From a checkpoint of a small masked spectrogram model: adamw at rate 0.0016, 39062 training examples.
Rows from block 21, named by matrix and row number. Rows with one number belong to one channel. Each number is 50 + 12 x the weight over its row's rms, rounded and kept within 0 to 99. All counts start at 0. After the name is the row's rms in percent of the matrix's.
# conv1: bottleneck pointwise conv (model.blocks.24.conv1.weight, 96x200x1x1), inputs 100-199
# conv2: growth 3x3 conv (model.blocks.24.conv2.weight, 24x96x3x3, transposed), outputs 12-23, a 3x3 kernel for each
conv1.0 098:40 52 52 59 56 45 29 52 41 46 58 63 40 61 58 36 37 38 44 36 36 58 65 57 60 42 31 39 51 47 56 38 61 51 48 42 44 36 45 36 49 45 59 40 18 32 36 62 74 64 64 54 65 38 59 67 69 31 71 67 23 44 37 55 42 55 61 83 38 49 53 64 34 60 52 52 39 53 46 59 64 63 56 47 36 61 39 57 51 47 00 65 55 44 69 58 47 61 56 49
conv2.0 079:24 25 19 36 30 48 49 47 47 62 59 53 61 58 57 53 47 41 47 50 45 40 46 30 51 59 51 54 51 51 29 33 31 43 35 44 42 46 39 38 36 43 35 31 32 47 52 51 45 22 48 39 33 47 53 50 55 40 36 43 32 25 37 52 51 57 38 38 41 53 51 51 53 57 53 49 56 47 48 49 53 39 42 44 56 51 51 47 60 53 49 65 53 43 45 46 46 35 41 67 71 71 49 29 46 52 55 50
conv1.1 090:53 56 53 51 36 44 43 31 48 81 47 54 65 53 42 43 47 52 28 70 48 43 28 49 56 35 68 49 51 48 65 58 69 43 89 35 65 50 03 46 48 50 46 51 32 51 49 53 35 30 56 52 37 47 55 52 46 58 61 48 40 64 21 43 47 31 76 48 44 44 36 53 40 51 52 32 43 40 51 54 53 46 47 46 38 49 50 51 68 53 23 63 67 29 57 49 49 53 42 29
conv2.1 101:62 65 56 40 40 42 57 59 55 49 49 47 51 68 53 43 75 48 51 45 47 51 46 49 57 67 59 45 39 43 52 46 48 60 47 56 50 51 48 65 60 65 53 59 46 50 41 48 48 47 51 41 48 47 39 31 39 45 53 53 56 52 53 50 63 42 52 49 53 59 60 54 62 60 55 14 00 15 56 54 54 43 43 43 79 99 75 60 49 64 39 44 36 26 40 40 53 55 60 47 55 43 54 55 54 46 42 48
conv1.2 079:65 60 55 51 37 52 54 55 51 40 47 50 54 44 42 54 46 62 63 49 50 27 41 32 48 63 49 56 56 51 52 47 46 48 40 49 53 57 59 51 44 38 36 47 80 55 48 46 36 37 38 44 56 40 53 47 56 58 45 57 26 46 50 57 40 35 45 54 54 42 46 30 58 49 44 53 48 44 60 60 40 35 75 53 69 74 48 48 25 43 32 38 45 42 44 46 63 58 57 53
conv2.2 089:48 52 41 64 65 56 41 46 47 57 57 66 52 48 55 37 58 53 40 52 41 35 39 38 42 49 43 54 56 51 64 62 60 58 62 57 45 63 54 54 55 54 45 52 48 42 46 44 33 40 36 60 50 48 57 66 53 99 84 99 53 60 52 43 48 45 32 32 33 49 57 50 46 55 46 52 56 48 36 40 39 52 59 53 22 15 17 49 48 44 41 47 39 52 40 45 40 50 40 46 43 45 43 42 42 50 42 46
conv1.3 095:46 51 62 48 50 43 41 43 44 24 54 49 30 59 49 46 47 21 55 57 47 55 49 50 38 43 55 53 57 52 35 62 64 52 00 47 58 57 40 56 55 44 63 55 53 54 72 53 59 42 51 63 55 53 37 67 53 51 55 44 67 14 67 56 37 22 46 55 42 44 35 50 48 47 50 62 49 49 47 58 43 69 59 30 62 58 45 49 60 71 50 58 42 44 58 59 44 61 37 61
conv2.3 093:34 33 33 51 58 53 52 57 53 46 30 38 51 64 51 64 97 64 52 51 47 49 56 43 66 67 62 50 25 43 53 47 58 56 09 51 51 45 46 52 65 52 50 27 44 48 73 43 57 44 56 53 45 41 43 34 45 28 38 31 42 56 44 51 81 50 55 69 54 47 81 44 48 44 40 60 91 63 41 40 38 43 50 41 38 11 35 40 41 45 57 44 57 47 67 54 46 46 40 55 51 52 54 43 49 51 57 49
conv1.4 111:46 47 41 50 48 47 49 39 49 49 49 44 34 37 49 52 52 24 26 63 49 52 39 45 12 16 61 52 55 12 45 62 27 46 67 44 57 44 13 48 40 43 33 49 21 48 62 48 63 30 50 42 33 55 40 46 48 56 27 34 44 53 54 39 48 62 47 56 53 60 66 36 50 55 50 62 44 44 38 54 51 59 32 40 43 42 47 37 51 52 09 66 58 48 48 45 61 72 56 11
conv2.4 124:42 45 46 20 00 15 40 26 41 42 68 51 46 34 41 55 39 43 46 47 49 48 49 66 44 30 47 52 52 42 45 51 44 39 45 42 45 40 44 46 47 54 55 43 52 45 59 54 52 67 45 43 83 40 42 36 52 58 51 47 47 43 56 53 38 47 49 51 44 51 59 47 28 13 37 60 58 66 44 38 46 68 74 62 23 16 40 54 53 47 63 75 70 41 34 30 47 48 56 63 57 68 60 47 45 59 59 53
conv1.5 116:52 50 64 56 45 49 32 53 49 46 53 53 47 40 48 47 46 40 47 65 47 38 36 53 45 69 61 45 71 64 47 43 58 61 41 46 63 44 25 52 53 42 53 43 47 64 57 58 12 30 53 41 34 49 00 58 52 63 65 56 54 37 34 61 39 62 69 50 52 50 81 55 55 63 53 45 46 40 35 57 26 61 58 55 54 46 43 37 44 42 57 73 41 44 53 52 46 65 32 32
conv2.5 105:50 48 54 78 99 72 44 45 50 43 58 49 46 35 50 55 24 54 53 51 49 48 70 57 44 51 49 57 51 47 61 63 54 38 48 46 56 52 50 56 74 60 48 55 53 46 72 48 46 17 43 44 64 52 60 57 58 65 63 55 42 50 47 54 27 52 48 47 53 46 61 48 56 52 51 61 84 64 50 54 47 56 52 52 74 99 70 48 50 50 50 50 46 60 84 62 42 42 42 47 55 54 62 53 55 53 50 50
conv1.6 092:45 56 62 51 53 45 37 54 45 49 52 50 34 38 50 45 49 26 42 51 50 51 48 32 58 55 56 48 42 41 50 61 38 48 46 44 37 51 48 40 45 48 68 46 59 53 60 46 90 28 58 10 53 52 40 46 38 29 14 31 32 76 81 12 43 75 17 58 36 78 44 60 49 62 55 60 54 49 82 37 75 25 08 38 56 40 48 68 40 51 50 58 58 41 55 47 45 48 38 51
conv2.6 114:49 49 50 61 58 67 48 42 48 39 94 47 54 00 49 52 00 45 52 47 53 49 41 42 58 69 53 47 46 49 49 50 55 51 41 54 51 50 49 47 55 48 52 46 50 51 43 49 51 99 51 50 81 47 48 52 54 47 52 48 55 39 51 52 19 46 52 12 56 45 03 40 51 52 51 44 49 52 54 50 49 52 44 51 51 43 34 50 47 50 42 43 45 40 47 55 68 58 64 54 50 51 55 47 46 55 57 52
conv1.7 083:36 45 34 49 43 47 50 68 44 57 45 50 59 44 49 60 53 42 42 65 48 41 44 38 56 30 65 55 36 48 46 43 62 54 37 55 57 53 50 56 59 49 38 52 45 56 51 51 12 67 51 39 54 30 53 41 41 68 40 42 99 40 69 48 52 65 43 37 53 61 56 40 59 68 42 51 50 35 40 54 37 26 67 75 47 29 44 50 52 67 25 42 62 65 50 60 44 39 34 41
conv2.7 091:58 61 59 35 15 27 52 34 50 47 37 44 45 47 41 53 33 60 49 53 47 80 75 65 57 51 53 49 48 45 27 24 22 49 47 51 41 46 38 55 60 50 50 51 47 55 79 51 54 43 47 68 55 62 45 47 45 42 44 41 57 59 51 44 55 46 47 17 56 58 39 61 55 53 57 71 87 70 49 58 52 57 56 55 50 54 58 44 53 44 49 37 35 34 35 33 55 62 58 30 35 30 57 57 50 51 48 49
conv1.8 110:59 64 39 54 51 57 39 41 55 45 52 44 53 54 50 48 49 51 24 50 49 52 43 30 48 55 42 46 54 31 55 72 78 42 34 47 51 42 44 38 43 40 46 41 52 44 57 45 41 59 44 22 61 49 39 52 50 63 61 41 56 47 37 52 47 59 88 52 54 11 73 27 52 42 62 49 44 51 50 53 46 78 41 39 33 46 45 63 37 40 61 70 56 56 47 41 62 55 49 36
conv2.8 101:53 58 50 41 48 50 51 66 44 47 35 42 41 40 38 38 27 37 51 60 57 42 37 38 45 57 49 51 59 48 35 30 39 45 37 44 42 43 41 63 63 57 49 61 43 47 40 53 46 00 51 54 25 48 50 52 44 44 40 48 45 50 44 50 67 58 46 11 49 56 48 44 52 51 44 40 51 48 35 35 33 52 67 54 53 51 48 48 46 51 56 60 47 55 73 69 56 68 50 50 57 45 59 40 56 52 49 50
conv1.9 103:56 55 52 51 40 51 47 41 50 44 45 36 55 46 47 50 50 67 53 69 54 44 52 43 57 62 52 53 44 47 54 67 49 44 48 49 51 65 61 53 51 53 71 53 46 46 47 45 37 80 46 55 61 54 52 59 39 53 16 36 00 69 51 40 47 58 55 46 50 49 43 43 52 52 51 49 52 31 54 53 39 48 52 38 40 71 53 39 42 37 01 51 42 48 46 41 38 61 42 56
conv2.9 104:46 54 45 65 64 59 44 42 47 39 54 39 58 63 57 49 21 48 49 55 54 04 00 12 41 43 42 51 39 53 65 60 59 45 50 42 40 45 40 38 38 37 39 34 39 61 76 56 52 58 54 48 70 58 38 41 39 73 64 61 45 50 45 56 81 50 56 64 54 57 29 50 47 55 48 39 36 36 54 52 54 47 54 44 47 61 49 46 54 47 54 61 46 77 71 63 48 48 49 27 23 20 49 61 45 52 58 50
conv1.10 118:51 50 30 53 57 50 21 57 47 39 53 52 39 52 51 44 45 62 40 39 46 64 55 38 74 38 36 49 54 58 59 62 45 57 73 47 53 47 47 56 58 49 45 49 57 50 61 55 58 29 58 03 48 19 11 46 60 41 65 55 66 47 36 44 47 67 74 69 47 46 61 63 39 57 63 34 47 58 41 57 75 52 67 50 52 45 49 27 45 79 43 48 60 45 63 67 38 09 51 44
conv2.10 110:58 54 59 35 24 34 45 42 44 46 53 50 52 21 52 49 38 51 49 45 46 35 47 41 58 58 57 58 41 55 33 27 39 39 25 45 45 51 48 13 18 24 32 29 42 46 60 47 51 34 53 56 53 52 41 41 42 59 58 49 40 42 42 54 33 48 48 67 50 42 69 48 60 54 58 33 23 34 49 44 51 57 61 54 16 03 24 45 42 43 36 52 42 30 25 26 46 43 51 39 53 38 52 40 48 43 48 44
conv1.11 101:51 59 28 51 49 51 46 47 55 58 51 50 49 63 51 46 46 44 52 42 50 57 59 48 57 09 18 49 62 71 51 47 61 51 48 54 41 48 24 48 54 47 44 51 59 50 31 55 61 46 58 43 51 60 55 45 55 08 47 51 52 23 52 46 50 73 58 60 48 65 61 62 50 54 51 44 50 60 41 47 82 95 61 60 27 35 47 43 49 33 39 59 40 48 51 53 40 47 51 41
conv2.11 124:53 55 54 43 39 38 47 44 47 52 56 46 48 54 58 56 38 50 50 54 52 36 37 41 58 53 58 50 48 52 42 43 45 53 54 55 49 39 49 59 23 63 45 39 53 53 57 51 51 32 53 53 62 48 48 42 50 49 40 50 45 57 50 52 33 55 55 38 53 55 32 49 58 54 56 03 00 00 54 49 53 48 48 51 59 72 58 72 70 62 49 52 53 71 23 76 64 39 54 43 46 43 63 48 55 49 53 41
conv1.12 080:42 51 37 53 46 39 51 55 42 24 60 40 35 40 49 44 48 41 59 70 48 50 57 47 45 48 56 54 40 45 47 39 58 52 44 37 48 40 46 43 34 35 52 45 54 62 90 45 30 15 53 38 46 45 59 21 54 35 40 35 17 51 61 57 35 48 49 56 66 49 49 48 51 43 58 20 42 42 90 43 60 33 60 48 62 33 46 11 51 74 39 63 67 56 49 53 59 44 57 53
conv2.12 102:47 38 40 49 51 34 53 47 53 45 46 50 46 39 53 50 61 56 57 41 62 34 27 47 53 53 54 52 35 45 63 60 56 54 37 50 54 52 61 45 47 58 58 59 57 50 65 46 43 58 57 49 86 55 56 53 56 67 61 54 58 51 56 50 38 54 51 47 59 50 61 50 44 42 50 45 37 32 47 58 57 46 42 45 38 32 54 54 51 55 55 58 59 33 20 37 47 44 58 63 78 66 54 50 54 57 45 50
conv1.13 104:45 56 39 58 58 44 63 66 43 62 57 49 37 58 57 47 45 38 45 51 45 53 33 46 41 49 50 49 38 54 65 55 28 52 42 33 44 38 66 58 43 40 74 39 79 55 47 52 35 72 62 47 86 44 00 54 55 38 59 53 33 70 69 58 35 42 45 66 34 50 13 41 41 43 40 57 44 35 48 56 67 38 40 37 53 46 41 78 52 60 35 58 61 58 57 57 41 64 42 51
conv2.13 093:59 51 57 44 55 61 45 31 38 44 75 44 59 52 45 46 00 52 57 60 62 56 50 33 52 34 47 54 52 49 58 58 49 52 44 47 49 46 50 53 58 50 43 38 47 43 18 50 59 47 57 51 00 42 48 48 47 53 52 63 50 49 51 45 69 49 61 20 56 43 00 44 43 47 39 39 50 46 42 40 44 45 43 47 57 46 41 53 50 59 50 56 46 41 59 55 61 44 59 55 61 53 52 31 50 52 60 55
conv1.14 108:53 54 54 50 48 46 41 55 46 16 57 62 57 63 51 47 46 50 56 31 47 53 46 66 49 59 63 58 62 50 32 51 53 58 69 49 56 44 43 78 52 55 70 48 35 57 56 63 18 45 55 57 75 51 49 34 52 64 69 45 44 34 48 68 52 06 54 63 58 49 54 28 45 50 51 19 53 53 46 54 55 38 72 23 41 28 52 51 65 76 68 74 47 47 67 62 71 76 43 40
conv2.14 097:46 53 48 59 62 62 38 41 30 53 42 39 62 21 57 48 70 50 53 57 51 46 63 36 52 55 47 52 58 59 51 56 48 43 32 40 46 51 54 41 43 27 51 44 49 55 50 50 56 63 57 49 37 50 49 47 46 54 39 73 50 58 47 54 48 39 53 30 44 56 54 39 50 51 50 47 44 46 49 55 49 59 66 62 63 69 57 37 25 36 46 51 52 48 63 47 39 17 38 51 40 49 41 46 53 44 45 39
conv1.15 104:60 53 70 50 53 59 41 55 55 47 52 49 48 58 50 50 50 53 50 27 50 54 48 47 77 59 25 48 60 55 60 44 69 46 68 54 61 47 50 54 54 55 61 49 31 41 49 49 39 27 48 70 48 62 61 52 50 00 56 66 38 47 70 56 61 63 65 48 58 61 55 57 52 47 49 51 58 65 60 42 58 85 35 23 34 53 55 45 49 40 25 46 45 49 46 55 60 49 49 59
conv2.15 124:53 60 57 25 00 20 44 47 51 58 27 59 43 44 46 44 54 43 56 66 54 17 56 21 57 53 56 55 62 54 47 27 51 56 38 52 53 59 62 42 31 51 47 39 49 47 43 44 50 44 50 51 45 47 54 51 56 46 19 45 49 50 54 57 22 58 48 38 52 51 62 48 50 52 47 67 89 67 43 49 44 50 52 51 45 52 54 52 58 47 41 32 43 74 49 68 47 59 45 40 35 40 48 43 46 57 64 54
conv1.16 088:62 42 62 52 51 56 41 41 58 40 48 50 72 46 51 55 47 59 44 42 50 53 51 36 67 73 51 56 66 14 44 49 67 43 60 49 50 53 58 48 50 56 54 51 53 44 60 46 47 70 34 61 40 50 72 67 52 61 35 54 35 43 55 52 60 74 27 45 62 51 82 43 46 54 38 45 57 59 47 54 47 65 63 38 35 54 57 77 51 51 50 43 41 60 41 51 32 61 47 51
conv2.16 098:53 54 48 55 63 63 45 59 46 44 46 53 51 52 50 48 18 54 45 54 51 45 52 35 47 57 49 43 42 43 55 56 59 51 59 56 51 58 50 13 26 06 46 48 43 59 46 57 34 00 38 49 38 57 47 51 48 34 47 45 45 54 46 43 48 50 41 00 32 53 31 55 48 43 48 42 44 51 50 56 49 58 64 55 54 59 45 53 54 52 49 62 56 26 46 25 50 57 53 48 42 42 48 52 50 46 43 44
conv1.17 114:54 49 14 49 46 52 45 42 55 61 50 44 48 52 50 52 52 48 51 67 54 53 59 44 41 33 43 46 59 47 36 70 55 37 49 57 45 45 55 34 43 54 62 48 47 37 29 46 50 48 51 36 55 62 40 58 36 00 55 40 31 24 46 65 52 43 67 49 48 45 47 46 36 51 42 40 46 48 32 57 47 63 52 52 51 40 54 46 36 39 00 53 34 54 45 35 57 51 45 63
conv2.17 132:55 58 50 41 26 37 56 64 55 51 33 54 39 27 40 57 72 48 50 51 49 19 00 25 55 55 50 51 70 47 53 56 57 52 45 54 50 50 46 36 02 42 59 61 56 43 60 48 54 49 52 58 36 56 47 46 45 52 58 51 53 53 50 49 55 54 49 55 55 46 72 44 58 62 57 29 04 35 54 53 50 48 58 52 59 66 62 48 44 48 45 29 43 17 00 28 44 46 45 40 42 43 52 58 46 55 56 55
conv1.18 120:56 46 43 51 43 53 49 51 51 45 49 50 59 52 47 55 51 35 38 68 53 49 50 43 46 23 59 55 62 38 58 67 25 42 86 54 76 52 32 65 42 57 46 54 52 49 62 45 06 44 64 45 42 47 12 68 46 22 71 63 31 39 49 25 57 68 39 46 67 28 18 46 46 58 74 39 44 45 63 59 45 53 50 57 36 67 50 62 48 69 04 52 35 56 44 49 34 35 46 66
conv2.18 099:54 63 53 18 00 26 53 59 52 48 46 54 47 18 52 47 80 52 49 52 50 45 21 41 51 54 51 45 55 39 49 48 44 45 54 41 55 62 55 57 29 47 53 48 47 45 97 51 44 47 34 47 41 53 54 52 44 33 43 46 47 50 40 47 28 47 42 46 41 54 50 46 69 73 68 31 20 33 54 67 55 57 84 66 51 39 40 56 67 57 50 49 46 34 26 42 55 65 51 47 41 46 49 53 52 59 52 55
conv1.19 079:47 51 54 58 47 43 34 51 42 41 48 40 43 44 52 54 48 46 38 55 44 51 50 38 52 34 41 62 40 16 44 61 68 48 47 53 50 41 46 30 52 42 47 45 28 48 42 41 30 52 60 54 46 18 76 46 54 58 47 38 66 72 41 31 45 67 56 56 52 37 53 48 48 49 57 27 47 34 75 51 32 11 54 40 68 25 44 75 36 55 34 58 44 30 46 49 75 73 52 51
conv2.19 100:52 55 54 46 51 52 50 38 46 54 63 55 71 51 62 46 48 51 51 55 55 70 61 52 38 24 32 50 31 52 51 52 61 39 42 44 50 45 51 60 57 59 54 39 44 52 48 42 52 24 33 37 99 36 49 51 51 67 70 67 43 30 36 48 60 43 41 28 42 56 24 55 46 44 47 46 46 50 56 47 52 50 57 54 58 46 44 45 49 47 51 54 48 26 23 31 68 54 53 41 55 44 53 47 40 45 64 37
conv1.20 096:29 39 36 45 48 30 43 58 24 56 44 68 40 67 45 34 28 46 43 40 29 53 42 55 67 44 42 28 55 48 61 59 62 44 46 42 39 38 53 43 48 41 69 41 47 31 50 57 64 58 57 53 71 46 50 56 59 58 64 60 63 61 46 59 43 52 55 83 40 54 67 62 38 56 51 52 43 49 55 58 60 46 61 44 52 53 40 49 39 51 43 63 55 50 59 40 57 71 52 47
conv2.20 067:46 50 49 37 50 41 48 41 45 45 60 42 38 51 49 44 50 47 42 48 42 36 41 35 56 66 58 54 48 52 26 32 27 35 25 35 48 56 49 44 41 40 56 49 48 50 38 47 51 31 48 45 36 52 48 44 46 39 52 35 39 44 45 58 59 59 46 55 41 53 53 53 36 38 43 55 50 53 55 53 54 47 52 49 23 33 30 38 48 41 54 61 53 39 61 32 44 38 39 54 57 54 69 82 60 59 60 58
conv1.21 078:36 38 44 55 46 43 48 47 46 39 44 55 51 43 50 60 55 71 49 64 48 43 41 34 45 35 64 62 39 44 63 51 34 45 51 64 62 47 55 52 52 46 46 52 57 47 59 45 54 65 51 42 69 41 42 39 44 81 42 51 99 51 42 51 60 46 30 40 51 40 49 36 51 69 58 44 46 50 45 54 58 00 37 54 52 34 49 52 59 80 38 56 45 54 46 46 49 54 44 36
conv2.21 110:53 54 54 16 05 17 50 43 50 51 57 59 34 25 33 44 50 47 61 69 59 73 67 64 50 56 50 49 53 51 23 21 19 47 44 51 50 58 50 44 46 42 43 43 45 46 48 50 42 19 36 49 30 52 57 54 55 43 50 39 54 52 52 49 48 47 41 24 36 48 44 44 56 57 56 59 61 52 43 39 39 54 53 52 58 57 60 46 55 49 51 48 47 21 26 20 40 40 46 32 32 30 50 48 42 47 46 47
conv1.22 114:43 46 27 49 45 43 35 57 51 63 50 43 58 43 46 47 43 56 46 48 51 43 36 53 74 53 53 48 43 29 41 57 77 49 60 43 48 52 55 44 50 53 69 54 56 48 55 53 82 43 57 60 59 72 47 46 45 51 41 40 46 47 39 71 35 25 58 61 31 38 49 32 39 53 42 33 45 52 58 58 63 71 65 60 37 19 51 12 51 62 52 45 82 49 49 53 70 37 43 57
conv2.22 125:46 47 49 56 58 59 56 54 58 49 37 47 58 66 58 58 78 53 53 47 54 48 49 58 63 64 60 53 41 52 54 46 55 44 37 52 48 51 57 49 49 47 48 40 49 47 48 45 57 49 59 45 32 46 48 40 50 49 59 44 42 42 49 48 68 52 52 53 50 49 54 55 48 51 53 57 47 52 46 46 50 46 37 47 55 60 66 51 44 45 49 48 50 52 49 46 54 40 58 52 66 52 52 63 45 50 54 47
conv1.23 096:22 56 50 61 63 30 41 54 38 42 66 58 50 61 59 39 39 49 62 34 34 64 40 43 63 59 47 39 54 30 47 45 50 45 51 48 51 45 59 58 47 44 62 46 36 36 43 50 50 57 52 48 70 53 55 49 44 51 61 54 30 58 53 52 46 65 41 71 50 55 42 45 47 68 53 46 47 53 51 43 63 74 54 68 44 55 42 61 44 35 38 53 66 45 47 39 44 54 53 51
conv2.23 090:36 39 38 53 49 61 57 49 50 47 50 48 50 39 48 42 39 40 43 44 40 19 30 13 51 55 55 46 39 43 38 37 36 40 30 38 38 45 42 30 33 22 47 47 48 51 45 48 51 43 47 38 41 43 42 42 44 58 42 64 50 47 49 50 42 48 49 38 44 48 30 41 41 47 40 54 61 55 56 54 54 45 46 44 48 52 44 46 56 49 39 52 42 48 44 47 47 42 41 79 86 84 54 37 56 51 55 53
conv1.88 090:50 52 57 48 54 47 45 50 45 59 45 44 73 42 48 53 53 57 42 43 54 49 49 64 61 44 60 49 47 68 51 69 47 57 51 39 58 53 42 39 44 50 57 52 39 62 59 47 87 79 37 68 27 41 41 35 60 34 50 42 45 39 53 14 38 49 32 43 51 57 42 51 51 47 57 63 35 55 32 51 55 76 35 73 71 79 35 64 33 39 60 13 34 42 47 50 00 20 39 60
conv2.88 100:52 46 59 48 53 53 43 24 45 45 36 44 47 67 54 44 48 40 49 33 55 52 47 52 41 43 51 65 36 61 59 46 55 55 53 53 55 45 47 50 46 55 50 37 49 48 74 34 49 56 53 55 45 48 50 44 51 52 43 53 53 43 51 54 53 49 51 47 49 47 46 50 58 59 62 54 50 62 56 50 58 53 41 40 58 69 63 63 60 60 62 57 54 42 61 59 63 55 59 57 75 48 57 65 60 52 50 45
conv1.89 085:57 76 52 53 47 44 49 54 45 50 60 44 46 55 50 43 44 61 54 60 43 43 38 54 50 57 46 49 63 29 55 43 49 57 45 39 29 49 48 47 43 32 43 43 68 62 49 58 48 53 44 43 61 39 54 47 57 55 49 46 54 53 44 50 35 51 50 59 38 59 51 55 41 51 48 59 39 27 55 51 41 67 67 07 48 51 34 49 24 61 67 54 48 45 62 55 41 49 44 51
conv2.89 102:53 60 55 60 61 58 53 52 50 44 42 45 50 57 50 37 52 55 46 59 44 28 35 29 46 55 53 48 52 47 50 52 48 55 52 55 50 63 57 59 59 58 53 59 61 49 54 51 43 39 52 55 49 48 57 60 53 99 62 99 48 51 46 49 42 50 46 43 47 49 38 50 53 57 51 58 63 54 50 48 55 46 50 43 02 02 02 48 46 46 49 59 51 88 70 87 58 55 58 40 42 43 66 53 63 43 39 40
conv1.90 102:53 49 65 54 44 49 33 41 53 45 54 49 58 42 53 47 45 63 27 46 47 39 31 65 60 85 50 53 47 31 54 43 53 48 51 33 44 45 67 56 53 42 46 48 30 42 68 47 18 51 37 61 54 30 62 47 45 40 47 45 52 41 67 55 52 47 90 50 43 54 35 44 53 63 42 64 50 45 58 53 41 67 46 16 08 76 57 68 44 35 64 61 65 53 50 51 33 43 43 49
conv2.90 094:50 58 50 74 86 81 60 84 63 58 49 60 38 43 33 39 55 49 48 52 51 39 48 30 43 62 40 53 70 59 57 58 62 54 51 55 44 53 45 35 38 26 59 74 53 52 49 49 59 41 43 56 44 51 51 58 50 28 34 37 49 50 47 55 55 55 48 37 45 48 54 51 54 51 55 61 82 75 60 51 52 46 58 46 58 76 56 48 64 47 54 54 48 65 67 64 48 72 53 47 43 43 52 51 60 44 43 45
conv1.91 096:54 66 58 51 39 41 51 35 46 54 48 43 60 52 44 47 49 42 40 61 46 34 38 42 49 15 53 43 58 55 47 44 49 51 31 48 34 53 28 48 51 40 46 42 68 52 59 49 59 34 49 22 71 24 43 47 57 59 58 46 69 38 64 57 39 30 41 52 42 70 50 44 47 52 20 56 50 45 27 50 37 45 60 57 63 69 47 36 44 48 41 34 49 55 55 49 37 71 60 18
conv2.91 099:53 48 50 19 16 16 67 75 66 58 47 62 55 89 54 50 55 53 54 51 53 53 58 52 67 73 66 52 42 52 42 38 38 60 46 51 54 57 52 76 72 80 61 67 62 46 46 57 56 24 62 50 32 54 53 64 54 76 72 72 60 61 57 45 58 42 53 52 51 53 44 50 39 38 42 59 66 54 48 49 46 59 56 56 57 69 62 50 41 53 61 68 65 58 59 69 53 71 61 53 55 53 61 53 59 48 42 45
conv1.92 112:56 44 53 46 47 55 48 53 55 44 49 43 41 52 49 51 52 51 44 44 55 59 60 42 38 44 63 47 45 80 71 65 43 39 69 57 69 52 42 47 54 60 47 53 33 32 31 43 41 48 64 63 46 43 47 49 37 53 49 53 28 51 33 55 58 59 51 38 52 52 42 63 40 34 66 13 55 56 55 48 29 30 39 70 70 32 59 44 56 11 37 46 27 53 44 37 58 34 52 55
conv2.92 121:53 56 56 36 11 36 57 62 50 53 49 52 67 62 56 60 42 59 44 46 45 41 24 49 47 62 53 54 57 54 51 46 55 57 53 59 43 45 45 31 17 34 58 72 58 47 54 45 54 49 54 51 50 53 46 49 48 42 58 34 53 50 52 51 31 49 52 49 48 57 44 56 52 53 55 54 53 56 51 63 49 58 59 60 09 00 22 57 59 62 55 65 53 58 79 51 55 59 50 37 39 42 59 66 56 54 58 51
conv1.93 093:58 44 59 53 51 51 44 39 43 43 47 64 34 48 50 57 47 46 36 63 43 56 49 53 56 16 62 55 44 65 58 46 61 54 61 56 49 47 00 52 52 54 46 48 40 46 69 61 62 53 45 24 51 34 45 36 47 54 44 41 50 62 37 46 51 38 46 46 42 76 49 49 51 48 64 56 57 48 03 51 56 75 31 32 43 54 52 59 50 81 36 20 53 55 58 57 28 66 38 38
conv2.93 120:43 49 48 60 61 59 47 49 48 49 48 52 56 56 56 52 39 46 43 35 43 72 61 66 45 29 41 53 52 48 51 55 42 48 41 42 51 55 55 47 55 47 56 53 50 51 52 49 53 66 49 45 72 42 50 53 53 43 52 45 48 50 46 55 46 53 50 59 44 53 46 52 43 43 44 42 34 41 53 53 49 58 51 48 32 17 19 34 35 31 53 54 53 33 43 34 40 34 42 45 50 48 51 53 35 43 55 47
conv1.94 109:58 47 53 51 58 53 35 39 55 63 50 43 71 50 53 46 50 41 39 30 50 56 39 67 40 57 41 54 53 40 58 65 31 39 80 48 61 34 54 59 46 53 57 52 47 46 63 46 29 36 71 71 45 52 21 41 41 26 60 44 67 22 30 48 53 59 37 55 58 44 59 58 51 43 71 69 50 59 54 49 63 48 28 49 47 52 54 43 52 60 74 64 32 53 43 47 56 61 28 18
conv2.94 098:53 50 52 65 78 64 55 46 48 51 42 45 49 41 52 58 52 62 61 61 56 45 27 44 45 47 49 51 61 57 46 41 47 47 51 46 46 48 45 36 16 35 69 57 58 50 08 54 58 11 64 46 00 55 50 50 51 32 28 37 54 52 52 49 19 48 49 44 47 49 24 52 54 64 61 07 00 14 64 67 60 48 45 45 59 57 58 43 44 51 71 63 65 34 57 43 57 43 49 54 54 55 50 40 52 48 39 49
conv1.95 091:54 50 56 41 55 56 59 51 54 44 43 57 58 53 45 61 56 40 63 51 56 51 50 53 48 54 44 65 35 59 50 52 37 50 60 57 60 71 42 48 56 52 06 67 55 62 55 39 41 36 37 52 41 70 52 39 53 52 39 35 36 43 50 56 64 44 59 29 63 52 65 45 74 60 54 48 50 51 40 29 33 66 54 96 12 19 60 56 41 69 67 52 43 53 30 49 67 12 52 50
conv2.95 098:48 47 45 59 73 56 43 36 33 54 57 54 37 50 37 42 72 44 57 56 54 55 70 52 51 37 50 57 36 47 51 34 57 52 77 51 53 57 51 63 68 56 46 23 26 54 37 60 51 61 50 47 91 46 50 56 54 47 40 51 43 69 48 56 50 49 51 50 50 49 73 49 46 42 46 58 71 61 52 43 47 55 50 50 60 71 55 49 57 51 41 45 45 53 67 65 50 56 47 59 75 60 45 60 42 56 24 51